Weights of a small contrastive audio-text model.
Model: encoder num experts 8, encoder width 256, text encoder activation geglu.
Rows from block 5 of the audio encoder of a small contrastive audio-text model, named by matrix and row number. Rows with one number within an expert belong to one neuron, the router's apart. Each number is 200 + 40 x the weight over its row's rms, rounded and kept within 0 to 999. All counts start at 0. After the name is the row's rms in percent of the matrix's.
After each expert's rows are labels from the 100 clips, of 14848, where the router gives the expert most weight on average: "strongest on" is what is common among them. Only what is clearly more common there than usual is listed. The data: single English nouns, adjectives and verbs, spoken by a formant synthesiser in many voices.
# router: router (encoder.blocks.5.mlp.router.weight, 8x256, trained with AdamW), inputs 43-85
# gate: expert gate (encoder.blocks.5.mlp.gate, 8x64x256), inputs 43-85
# up: expert up (encoder.blocks.5.mlp.up, 8x64x256), inputs 43-85
# down: expert down (encoder.blocks.5.mlp.down, 8x256x64, transposed), outputs 43-85

# expert 3
router.3,106,192,304,171,221,218,175,217,191,172,137,208,244,181,240,171,225,235,204,204,278,197,212,139,193,195,168,212,249,167,247,208,222,191,181,139,182,237,188,147,274,95,193,224
gate.0,087,228,200,200,277,200,134,200,157,200,200,200,200,212,200,200,125,200,200,200,200,200,183,200,200,140,286,200,160,200,191,152,273,173,200,200,200,260,199,200,340,124,238,200
up.0,079,200,200,200,66,200,200,200,200,200,146,200,197,200,277,268,200,230,200,200,200,200,224,200,200,270,131,200,200,247,200,204,200,200,227,206,172,134,195,274,200,311,188,192
down.0,080,200,200,226,200,200,200,181,200,170,216,200,200,258,242,200,200,228,200,200,167,200,200,286,200,239,200,238,157,242,160,200,200,200,257,200,246,200,200,200,200,175,238,235
gate.1,054,146,200,200,200,200,200,200,200,190,200,200,200,146,200,200,200,214,256,200,200,200,200,209,200,200,295,200,200,200,289,200,200,200,200,200,200,200,200,200,200,200,200,293
up.1,048,200,200,200,200,200,200,321,200,200,200,200,200,200,200,200,200,200,200,147,200,200,200,222,200,200,200,200,200,200,200,200,200,200,200,200,200,200,200,200,200,200,200,200
down.1,065,255,200,322,200,50,200,200,200,137,200,201,200,200,200,211,200,200,200,200,200,200,200,200,200,200,200,140,108,200,200,255,200,121,200,200,200,200,108,200,200,200,200,200
gate.2,123,200,127,204,200,200,190,200,188,200,200,200,95,200,200,200,152,200,190,200,200,200,243,200,215,261,256,184,366,224,200,111,200,200,200,237,270,290,200,159,363,200,200,200
up.2,135,200,200,136,200,200,238,197,200,200,200,191,263,101,200,200,200,200,200,200,200,123,161,200,165,160,200,200,53,200,274,282,200,200,200,200,167,200,200,200,71,200,200,100
down.2,157,161,200,166,200,214,134,200,235,200,200,200,115,200,256,200,200,227,200,200,200,200,200,200,147,200,200,200,200,204,200,200,200,200,200,200,269,200,186,200,200,200,270,200
gate.3,015,200,200,200,200,200,200,200,200,200,200,200,200,200,200,200,200,200,200,200,200,200,200,200,200,200,200,200,200,85,224,200,200,154,200,200,200,200,200,92,200,200,120,200
up.3,015,200,200,200,200,200,200,200,200,200,200,200,200,200,200,200,200,200,128,200,200,200,200,351,200,104,200,200,200,200,200,200,200,200,200,200,200,200,200,200,200,200,200,200
down.3,022,200,200,200,200,200,200,200,200,200,200,310,200,200,200,136,200,200,200,200,200,200,200,200,200,200,200,200,200,200,200,200,200,200,200,200,200,200,200,200,241,84,200,200
gate.4,156,200,200,200,200,132,200,205,200,200,200,200,200,200,200,408,200,200,179,200,200,213,141,200,200,200,184,194,200,259,200,308,200,286,212,315,102,192,200,200,200,81,200,200
up.4,151,200,200,200,173,200,171,200,200,256,200,256,248,200,200,200,200,179,200,167,170,237,200,200,217,200,200,200,200,230,200,347,144,299,223,255,161,200,200,200,200,200,200,200
down.4,151,200,200,200,129,200,175,200,200,200,200,200,200,200,200,200,200,200,226,200,200,200,200,200,200,200,200,321,232,200,200,200,55,192,159,200,200,200,200,200,104,313,69,200
strongest on: /s/; /eɪ/; /ʃ/; /dʒ/

# expert 7
router.7,096,204,165,210,170,172,196,242,165,244,208,192,161,163,100,207,267,229,228,148,151,163,173,259,168,165,211,179,203,210,175,193,257,232,206,222,161,246,178,261,199,228,144,236
gate.0,095,200,200,200,200,200,216,200,200,200,336,200,200,200,200,246,200,200,200,200,200,194,200,295,200,200,200,158,200,200,200,35,159,200,155,200,200,200,200,200,122,200,200,274
up.0,085,204,259,46,200,200,43,200,200,274,200,200,200,200,200,200,200,268,200,200,200,136,200,200,200,200,125,200,200,200,167,200,200,200,200,200,200,176,200,200,200,200,200,200
down.0,099,104,74,200,99,200,203,200,200,293,200,200,200,200,200,200,200,200,200,238,200,200,200,200,200,132,200,200,200,200,200,200,200,200,200,200,165,262,197,200,200,212,231,200
gate.1,044,89,200,200,200,200,200,200,200,200,200,296,200,200,91,200,200,200,147,200,200,200,200,253,200,147,200,200,200,200,200,200,200,200,200,133,200,200,200,200,200,200,200,200
up.1,043,328,200,200,370,200,202,200,200,200,200,200,200,195,200,200,200,0,230,200,200,130,200,200,200,200,179,200,200,200,200,200,86,17,200,150,200,200,200,200,158,200,158,200
down.1,049,200,200,200,200,114,200,180,200,200,276,200,200,200,200,200,200,200,200,200,200,177,200,200,366,200,200,200,200,200,210,200,200,314,200,169,200,200,200,200,200,200,200,200
gate.2,048,200,200,200,303,200,200,200,200,206,201,200,200,200,200,200,200,216,200,200,200,178,200,200,200,200,200,200,200,200,264,200,132,100,222,200,99,249,227,200,302,302,234,200
up.2,056,149,200,200,225,200,200,217,183,254,200,237,200,200,200,200,200,200,200,200,200,257,200,301,200,254,240,200,200,200,354,44,149,200,200,200,200,200,200,200,200,266,221,200
down.2,053,200,97,200,200,200,200,200,186,200,220,200,144,200,200,200,200,200,200,126,126,200,213,132,257,200,326,82,200,253,200,200,208,200,200,200,200,200,200,200,200,200,200,200
gate.3,044,200,200,200,200,200,200,200,142,200,200,200,200,200,200,200,200,185,163,200,225,200,200,62,200,234,200,200,200,200,200,200,200,200,200,200,155,198,284,200,181,200,80,200
up.3,038,200,200,200,200,200,200,112,177,200,200,80,200,308,214,200,200,200,81,200,269,97,200,200,200,200,124,329,200,200,200,200,200,204,200,200,200,200,200,200,102,193,200,200
down.3,042,200,239,200,200,200,158,200,200,200,200,200,322,200,271,117,239,165,200,200,200,200,200,61,78,248,200,172,200,200,80,200,200,265,200,200,200,89,200,200,200,200,200,200
gate.4,038,200,200,200,134,200,200,200,200,200,200,200,214,200,200,200,200,200,200,200,299,200,200,200,200,200,200,200,200,168,110,200,200,200,200,260,200,207,200,200,335,200,200,200
up.4,037,200,200,283,200,200,200,200,200,200,200,200,200,200,200,311,200,200,200,200,200,200,200,200,163,200,200,200,175,200,200,200,32,200,177,200,35,130,168,200,129,349,200,200
down.4,044,200,147,200,255,200,200,200,200,200,5,200,200,200,200,277,220,200,200,200,200,200,200,200,200,200,81,200,200,300,200,174,200,162,200,257,200,200,200,200,200,200,200,200
strongest on: reverberation; /ɑ/; /æ/; thin (high-pass)

# expert 6
router.6,099,246,157,218,186,239,291,217,188,209,91,239,231,265,188,241,217,284,246,206,231,199,213,224,214,213,234,260,204,246,209,192,254,246,321,158,195,200,165,173,198,262,168,191
gate.0,126,65,200,251,200,186,306,200,200,200,166,200,200,200,189,200,200,154,209,169,200,200,200,315,192,200,237,229,156,200,200,222,329,198,200,200,200,200,152,200,200,200,281,231
up.0,122,200,200,157,200,209,92,200,200,200,259,200,200,200,187,159,220,312,200,200,213,264,261,25,179,200,77,129,200,200,150,167,73,200,200,249,200,200,253,200,200,200,200,159
down.0,111,200,352,245,200,200,200,200,262,194,200,266,296,220,200,200,200,196,200,156,65,288,200,200,200,202,92,129,191,227,200,200,200,260,200,200,200,200,350,200,200,192,311,200
gate.1,125,161,212,209,167,200,277,200,200,200,132,200,200,200,200,253,200,112,200,200,162,224,227,111,209,261,200,200,83,301,200,200,200,190,200,299,200,200,200,117,222,200,200,283
up.1,118,200,200,256,200,200,200,200,200,200,200,200,200,200,200,200,145,200,200,200,200,244,200,92,248,313,200,200,200,200,200,200,200,200,200,242,260,200,200,119,200,200,200,200
down.1,119,200,200,200,200,98,134,200,200,200,200,200,17,200,200,152,200,215,200,200,200,110,200,200,178,168,200,200,200,165,200,200,200,209,224,200,200,200,159,200,200,200,200,200
gate.2,116,200,214,200,200,200,287,221,200,236,133,200,200,200,200,222,200,200,200,228,200,200,200,200,200,200,214,200,200,209,200,200,200,187,200,200,197,200,200,85,231,228,200,180
up.2,106,237,200,200,153,200,176,227,200,200,304,200,164,178,200,157,200,200,85,200,200,200,200,132,112,103,200,128,200,200,200,200,200,205,265,139,200,280,166,200,196,163,145,200
down.2,095,200,244,200,200,200,200,200,200,200,191,200,220,187,249,245,293,200,200,200,200,200,63,267,188,200,266,341,260,200,184,200,200,200,200,200,200,36,200,200,200,200,200,261
gate.3,015,200,252,352,200,200,200,200,200,200,200,144,150,200,200,129,200,115,200,200,200,200,200,200,200,200,200,200,200,200,200,200,200,200,200,200,200,200,200,200,200,200,200,200
up.3,019,200,291,246,200,200,183,200,200,200,200,200,200,200,200,200,200,200,200,292,349,200,200,200,200,200,200,200,200,200,200,200,200,200,200,229,200,200,200,354,200,291,93,200
down.3,019,200,200,200,219,200,200,200,200,239,200,200,336,200,154,200,200,200,103,200,200,200,200,200,143,200,200,200,200,200,200,106,200,200,200,200,200,200,200,200,200,285,200,200
gate.4,081,200,0,161,200,130,200,121,200,200,200,200,200,200,196,200,200,200,200,200,416,308,149,200,200,200,200,200,180,200,200,200,200,200,200,200,200,200,200,200,200,200,200,200
up.4,108,200,347,200,200,200,200,200,200,200,200,263,200,200,200,200,200,200,200,200,200,200,179,200,200,200,213,402,200,200,234,200,200,200,200,301,200,200,200,200,288,200,200,244
down.4,103,200,200,200,200,200,200,200,200,200,200,200,200,200,172,200,200,185,200,200,200,200,200,200,200,200,200,200,200,200,200,200,200,200,200,200,200,200,200,200,200,200,200,200
strongest on: reverberation; /i/; /tʃ/; /ɪ/

# expert 4
router.4,110,125,190,274,150,213,172,216,211,229,291,269,158,225,122,141,136,231,143,125,169,247,224,208,221,241,211,262,213,231,109,169,226,165,222,193,181,199,146,194,170,188,208,225
gate.0,132,200,239,200,200,133,155,200,178,200,153,149,200,200,95,200,200,74,200,200,200,200,231,200,200,185,200,200,200,338,176,170,200,200,199,132,108,283,228,200,200,200,270,200
up.0,119,200,200,200,200,307,240,200,271,200,289,200,200,200,224,189,139,200,200,200,200,200,200,183,200,200,200,200,200,200,200,200,200,200,238,200,281,200,200,200,200,321,91,147
down.0,119,200,200,200,200,200,200,59,200,200,119,229,215,161,187,141,200,200,200,200,200,200,200,200,200,211,200,200,200,200,200,200,200,137,220,200,200,200,211,200,101,184,200,200
gate.1,112,200,200,104,200,200,180,200,233,200,200,200,274,75,200,200,200,196,249,113,200,200,200,244,200,200,200,170,250,313,219,200,320,200,200,200,200,200,153,121,200,200,285,200
up.1,115,200,200,108,200,200,200,190,200,218,200,180,200,200,200,268,203,200,213,88,166,179,200,124,200,200,195,200,230,200,200,200,200,200,127,140,27,200,200,200,295,200,289,200
down.1,112,200,200,195,200,200,200,279,200,172,239,200,200,200,321,200,200,200,200,227,201,200,200,200,251,200,200,200,132,200,120,200,200,200,200,200,157,313,200,147,280,200,200,180
gate.2,116,200,200,143,200,200,200,176,200,200,200,200,282,105,200,103,208,200,267,200,230,261,200,200,200,200,97,177,200,200,200,170,200,200,291,200,349,193,238,230,58,200,200,200
up.2,125,269,200,200,200,200,200,200,200,200,200,315,200,200,149,200,144,200,200,200,200,200,200,200,200,102,200,349,269,178,200,235,200,200,200,272,137,264,200,200,200,135,200,200
down.2,134,259,200,200,200,61,200,209,200,265,200,200,242,200,160,200,200,200,200,200,200,200,224,187,200,200,200,241,200,200,200,200,200,256,184,200,200,200,200,200,200,200,135,276
gate.3,078,200,200,200,200,200,200,200,200,190,204,311,239,291,200,200,200,200,150,200,324,102,200,216,280,200,200,200,124,200,200,206,200,200,200,249,161,200,200,200,130,200,200,200
up.3,090,200,200,165,110,167,200,200,211,200,200,218,132,200,200,238,200,200,200,118,114,200,276,200,200,127,149,274,200,200,200,198,199,200,200,158,200,260,200,200,200,200,200,200
down.3,100,184,200,200,200,200,227,217,200,200,200,200,200,200,200,200,200,200,310,200,200,200,275,200,200,222,277,152,200,200,200,174,200,170,239,223,200,200,200,200,308,200,200,200
gate.4,148,172,200,200,200,200,225,201,200,200,232,253,122,78,200,200,200,200,225,200,297,182,270,272,200,200,155,238,200,200,233,200,200,59,200,182,200,92,200,200,200,200,190,199
up.4,151,200,200,199,200,200,242,200,200,200,200,200,200,171,52,200,115,200,169,200,200,200,200,222,157,200,200,223,189,200,249,274,344,148,205,200,200,227,148,200,200,135,200,183
down.4,156,200,200,200,181,200,200,200,200,200,143,200,200,200,200,200,155,200,200,200,257,200,200,173,59,200,200,191,261,144,200,200,200,200,200,168,200,200,378,200,200,200,200,200
strongest on: pink noise; /æ/; white noise

# expert 1
router.1,103,194,141,149,213,191,166,168,198,145,162,179,253,207,177,134,198,175,272,272,198,136,264,232,205,191,241,178,152,109,185,276,115,233,194,191,171,149,309,267,102,222,167,172
gate.0,056,159,200,177,200,197,200,200,145,200,200,285,200,200,308,244,200,187,200,200,200,200,200,200,200,186,221,200,120,200,200,200,200,189,170,186,200,200,200,200,200,200,200,200
up.0,051,200,200,200,200,98,262,200,276,256,200,63,200,123,310,200,200,200,200,200,200,127,170,200,243,200,200,125,200,200,200,251,200,200,200,150,200,200,200,200,200,160,200,221
down.0,056,200,200,200,200,200,200,200,245,200,81,369,200,200,200,200,236,200,200,261,127,200,179,200,182,171,200,200,200,345,200,200,215,200,207,200,117,200,200,200,200,200,200,231
gate.1,176,200,200,200,200,173,200,214,206,200,200,200,200,237,200,221,200,200,96,200,190,269,287,228,302,200,127,200,253,152,200,197,204,200,202,192,200,200,200,167,200,200,200,221
up.1,162,317,200,200,200,198,200,214,200,200,200,200,200,200,200,246,200,200,133,234,175,200,200,200,200,241,200,192,200,200,200,215,204,174,200,200,184,163,139,200,200,200,200,200
down.1,164,263,200,238,200,200,197,200,222,193,200,200,194,200,200,157,200,287,186,168,158,211,198,167,193,200,200,200,300,270,200,215,171,197,200,200,200,200,172,200,200,200,205,200
gate.2,145,200,200,200,215,200,322,200,200,314,218,109,200,200,117,200,200,200,200,200,200,200,166,200,127,200,200,200,200,219,200,200,200,264,200,200,242,200,169,200,221,200,200,200
up.2,144,200,314,280,214,200,98,193,206,54,200,200,200,200,200,200,200,200,240,200,200,200,200,124,337,200,200,200,200,191,200,200,200,200,200,200,189,200,200,163,186,200,223,219
down.2,143,200,200,218,101,200,225,127,200,200,83,140,200,189,200,200,136,205,200,143,203,200,245,144,275,200,200,200,200,200,200,200,219,200,200,189,200,200,200,200,200,200,200,114
gate.3,047,200,200,265,143,361,183,200,200,200,200,200,200,200,200,200,200,200,200,200,119,200,218,200,200,200,200,200,136,200,200,200,200,200,200,294,200,200,200,331,200,200,200,122
up.3,045,325,200,200,200,371,200,200,200,200,200,200,200,269,291,200,200,158,200,307,200,260,200,200,200,123,200,200,200,200,200,200,200,200,288,287,200,200,70,200,200,200,200,200
down.3,055,200,200,174,207,200,200,242,141,198,200,200,200,200,239,200,286,200,162,17,200,200,287,171,200,200,200,200,98,200,200,200,200,196,200,200,200,200,180,200,200,153,200,288
gate.4,157,200,169,144,200,200,187,211,200,171,200,294,200,197,200,200,216,200,109,249,200,200,200,200,200,200,200,200,250,172,112,200,200,200,222,200,200,200,200,200,200,128,200,200
up.4,141,200,308,200,200,200,200,328,200,200,200,117,200,200,35,200,200,200,251,180,263,233,200,200,200,269,200,200,170,200,200,256,200,200,200,200,200,200,200,200,200,263,228,200
down.4,146,200,200,200,313,188,200,301,200,200,200,200,304,200,200,200,200,200,200,200,269,200,200,200,200,200,182,200,289,202,200,267,200,169,200,200,200,360,200,200,200,200,200,200
strongest on: reverberation; /ɝ/; /ɑ/; /ɹ/

# expert 0
router.0,107,186,184,130,239,181,145,199,164,264,202,168,194,244,272,217,267,132,194,216,217,171,233,216,203,152,204,247,170,189,243,213,141,188,173,179,287,153,193,194,199,181,250,162
gate.0,156,200,187,200,189,185,200,174,200,295,200,83,200,161,200,162,73,93,200,277,200,200,200,238,41,133,282,200,131,219,241,247,200,200,200,200,200,78,167,200,200,200,250,150
up.0,135,200,145,280,200,153,200,262,200,200,200,200,200,200,311,172,311,200,200,200,200,239,173,200,200,200,200,200,165,200,200,200,200,98,200,200,200,296,115,285,200,200,200,200
down.0,133,165,200,200,200,200,200,200,200,200,200,200,230,181,200,259,178,200,154,200,200,200,171,200,200,200,298,242,269,200,200,200,235,200,259,207,139,194,210,200,200,164,200,102
gate.1,071,200,200,200,200,249,287,238,200,156,429,200,200,200,200,200,200,200,200,112,180,147,200,274,218,200,200,277,200,200,200,200,191,200,200,200,200,200,200,134,203,278,212,200
up.1,075,200,200,0,55,225,200,200,200,270,200,200,200,200,200,250,200,200,200,103,128,200,180,200,276,200,200,119,200,389,200,200,200,200,200,200,200,200,200,200,200,200,200,108
down.1,065,200,200,200,200,136,200,200,135,200,200,200,200,200,200,200,248,200,174,200,200,200,200,200,222,200,139,289,200,200,200,124,200,200,200,270,200,200,200,200,200,200,158,200
gate.2,086,200,200,237,96,256,200,200,200,200,200,182,200,200,200,200,200,176,200,200,367,200,230,200,216,200,301,124,200,200,200,200,200,174,200,194,200,200,200,115,200,200,333,261
up.2,103,200,200,200,173,177,135,200,200,130,200,212,200,227,200,200,59,200,179,14,200,200,200,245,94,200,214,200,294,200,200,300,200,183,200,200,200,200,200,200,200,200,200,306
down.2,088,200,291,200,200,148,200,277,200,200,155,122,280,223,200,200,200,200,200,100,200,200,112,200,200,200,200,200,200,158,200,228,200,200,200,200,200,200,200,200,227,233,219,200
gate.3,098,216,243,227,200,181,27,134,194,200,175,268,200,259,236,200,106,168,163,195,200,90,136,200,200,200,200,200,200,147,172,287,177,290,200,200,200,200,223,155,200,200,182,200
up.3,086,200,161,196,200,200,200,169,206,200,200,325,200,224,310,120,205,200,200,200,200,118,200,200,320,200,200,242,299,143,214,200,124,281,200,200,247,279,200,200,200,200,200,200
down.3,099,200,164,125,200,187,179,200,200,271,200,200,194,200,200,200,200,234,200,183,200,307,131,200,200,200,352,228,200,200,200,179,171,200,200,285,216,200,155,200,200,177,200,200
gate.4,027,200,200,200,200,200,200,200,200,200,200,200,200,200,213,200,200,200,200,200,200,200,200,200,200,200,200,53,200,200,200,200,200,200,200,200,200,200,200,200,200,200,200,200
up.4,026,200,200,200,200,200,200,200,200,200,200,200,200,200,200,200,200,200,200,310,200,277,200,200,200,200,200,200,200,200,200,200,200,352,173,200,200,200,200,200,200,200,200,200
down.4,043,200,200,200,200,200,200,200,200,200,200,200,200,200,200,200,328,166,159,200,200,200,257,200,393,200,200,200,200,200,200,200,200,200,200,411,200,200,200,200,200,48,200,200
strongest on: /u/; /j/; /ʒ/; /ə/

# expert 5
router.5,091,286,198,254,170,240,273,190,236,198,187,200,245,139,219,247,227,190,143,185,111,254,136,176,165,195,130,99,245,263,234,111,209,231,155,202,183,161,180,109,231,237,232,209
gate.0,090,200,169,200,200,200,200,200,125,200,200,171,200,200,159,280,200,200,241,200,200,200,200,200,195,142,267,200,294,200,200,200,200,54,231,200,200,200,200,151,127,200,244,200
up.0,097,111,221,200,200,128,182,200,200,233,236,200,200,200,243,191,99,200,200,155,200,200,200,200,200,253,200,259,113,200,200,200,200,122,318,343,200,200,200,217,161,96,200,200
down.0,097,200,200,200,200,200,200,200,200,206,200,200,129,167,200,176,200,282,230,155,224,200,200,200,200,200,200,311,200,172,200,200,200,200,200,200,200,200,305,200,200,200,135,200
gate.1,123,200,200,200,260,200,262,120,200,200,200,172,228,200,0,200,200,200,222,200,200,230,200,200,200,248,200,200,200,200,200,200,123,200,200,200,200,186,200,200,200,200,200,228
up.1,115,200,200,321,115,200,137,300,200,200,200,200,200,268,434,200,200,200,200,200,264,181,200,200,200,200,200,200,200,200,200,200,200,200,200,200,189,205,200,203,181,200,229,200
down.1,129,200,276,200,200,200,200,216,200,121,215,145,200,200,200,50,283,200,136,200,200,200,200,271,200,184,200,200,200,200,233,200,125,200,200,200,200,179,200,200,200,232,200,133
gate.2,048,200,200,200,163,200,200,200,200,200,200,200,200,86,200,200,200,200,200,129,200,200,200,200,200,246,224,200,158,128,200,239,260,200,200,200,200,200,200,313,200,213,200,200
up.2,051,200,200,200,200,145,200,200,216,200,200,200,200,200,200,291,200,200,200,276,200,200,200,200,200,82,200,200,200,181,200,200,269,216,200,200,200,200,200,200,200,200,200,185
down.2,058,200,200,200,200,200,200,200,200,212,200,200,200,200,200,200,200,200,280,200,200,200,200,249,200,200,200,200,200,200,200,174,200,51,168,200,200,200,199,199,200,200,200,200
gate.3,183,264,200,134,234,235,200,200,157,200,200,200,169,200,269,200,200,200,200,170,200,200,200,242,200,228,200,200,200,148,200,200,200,200,132,160,139,145,200,200,200,200,136,200
up.3,169,115,223,282,200,200,222,200,200,200,200,265,200,200,170,200,200,287,200,200,232,200,200,200,200,200,220,200,200,200,114,239,200,200,200,200,200,200,200,200,239,200,200,103
down.3,185,200,200,243,200,200,266,210,161,200,256,249,134,200,279,200,200,200,200,200,238,200,222,200,200,200,200,212,104,126,213,200,200,186,247,200,200,200,265,200,200,200,200,223
gate.4,026,200,200,200,119,200,200,200,200,200,210,200,200,255,200,133,200,200,200,200,143,200,245,222,200,200,200,139,200,200,148,200,58,200,200,200,200,200,200,243,200,261,200,163
up.4,031,48,200,162,200,262,155,200,200,137,200,323,155,121,200,200,200,131,66,200,200,200,227,200,200,171,200,200,200,200,152,200,200,200,200,200,200,252,200,200,200,170,200,200
down.4,033,200,173,200,250,200,67,200,200,200,200,200,200,66,165,200,200,200,200,200,155,112,46,200,92,158,200,200,200,200,200,200,200,200,200,200,200,200,200,200,200,106,200,200
strongest on: quiet level; /ɪ/; /g/

# expert 2
router.2,087,263,162,264,251,212,191,215,194,213,240,177,184,189,118,129,157,89,166,208,160,156,170,260,219,235,176,191,167,239,229,157,206,220,146,252,190,169,225,240,146,232,110,242
gate.0,067,200,164,122,239,200,200,200,249,232,282,252,200,248,225,207,200,200,200,200,200,200,200,87,200,202,200,141,200,190,200,186,200,200,200,114,200,200,200,200,200,200,278,200
up.0,085,200,200,144,200,237,200,200,192,200,242,200,169,225,200,200,200,117,200,240,200,200,209,275,200,200,200,200,200,200,200,200,200,142,200,153,200,200,252,182,236,200,109,200
down.0,077,200,200,200,200,200,200,200,200,200,200,243,148,226,200,200,200,200,107,241,111,200,200,196,200,200,200,200,200,200,158,232,200,200,225,200,200,200,200,292,213,200,200,200
gate.1,065,200,200,200,200,200,200,200,200,200,200,200,200,200,200,200,200,200,200,200,200,200,200,200,200,200,200,200,261,200,200,200,200,200,200,200,200,200,200,200,200,200,200,200
up.1,081,317,200,200,200,200,200,200,286,200,200,200,200,200,200,200,200,200,200,200,200,154,200,200,200,200,200,300,200,200,200,158,163,200,0,200,200,200,200,200,200,200,200,186
down.1,085,200,200,200,200,200,200,60,200,54,200,200,200,200,200,200,200,200,200,200,267,200,150,200,104,200,200,200,253,200,200,200,200,200,200,98,200,200,200,200,200,200,200,142
gate.2,012,200,200,200,200,200,177,200,200,200,150,200,200,200,200,200,200,200,91,200,200,200,200,200,200,200,200,200,200,200,200,200,200,200,200,200,200,240,200,200,200,200,200,200
up.2,008,200,200,200,200,368,200,200,200,200,200,200,200,200,200,200,200,200,200,200,57,200,200,200,200,200,200,200,200,200,200,200,200,200,200,200,200,200,92,200,200,200,200,200
down.2,009,200,200,200,200,200,200,200,200,200,200,200,200,200,200,200,200,200,200,200,200,465,200,200,200,200,200,200,200,200,200,200,200,200,200,200,200,200,200,200,200,200,200,200
gate.3,054,200,371,200,40,200,200,200,70,200,269,200,200,173,200,200,200,200,200,200,200,248,200,200,200,200,200,200,234,200,200,200,200,200,200,200,318,200,200,200,150,200,200,200
up.3,067,232,200,200,200,200,200,200,200,257,200,200,200,200,200,200,200,200,200,200,200,200,209,200,200,200,200,323,200,200,200,200,293,200,200,200,200,200,200,200,200,107,309,200
down.3,066,200,200,200,200,213,200,200,200,200,200,200,200,200,200,200,200,200,200,200,200,254,200,241,200,200,200,200,378,200,200,200,200,200,200,200,200,200,200,200,336,200,200,200
gate.4,123,200,200,200,200,200,200,359,200,200,200,200,200,200,200,200,200,200,209,111,252,200,200,230,200,264,200,200,412,200,200,200,200,200,336,200,200,200,200,224,200,200,200,200
up.4,121,200,200,200,200,200,200,200,200,200,35,200,200,200,200,144,200,200,269,200,200,200,200,200,200,149,200,206,200,29,200,200,200,200,200,200,200,200,200,200,200,200,200,213
down.4,110,165,200,200,200,200,200,200,200,200,248,200,334,239,200,200,200,309,200,200,200,229,200,225,200,200,200,200,234,156,200,200,200,98,200,328,200,262,200,200,200,200,178,195
strongest on: /d/; /g/; white noise; /ʊ/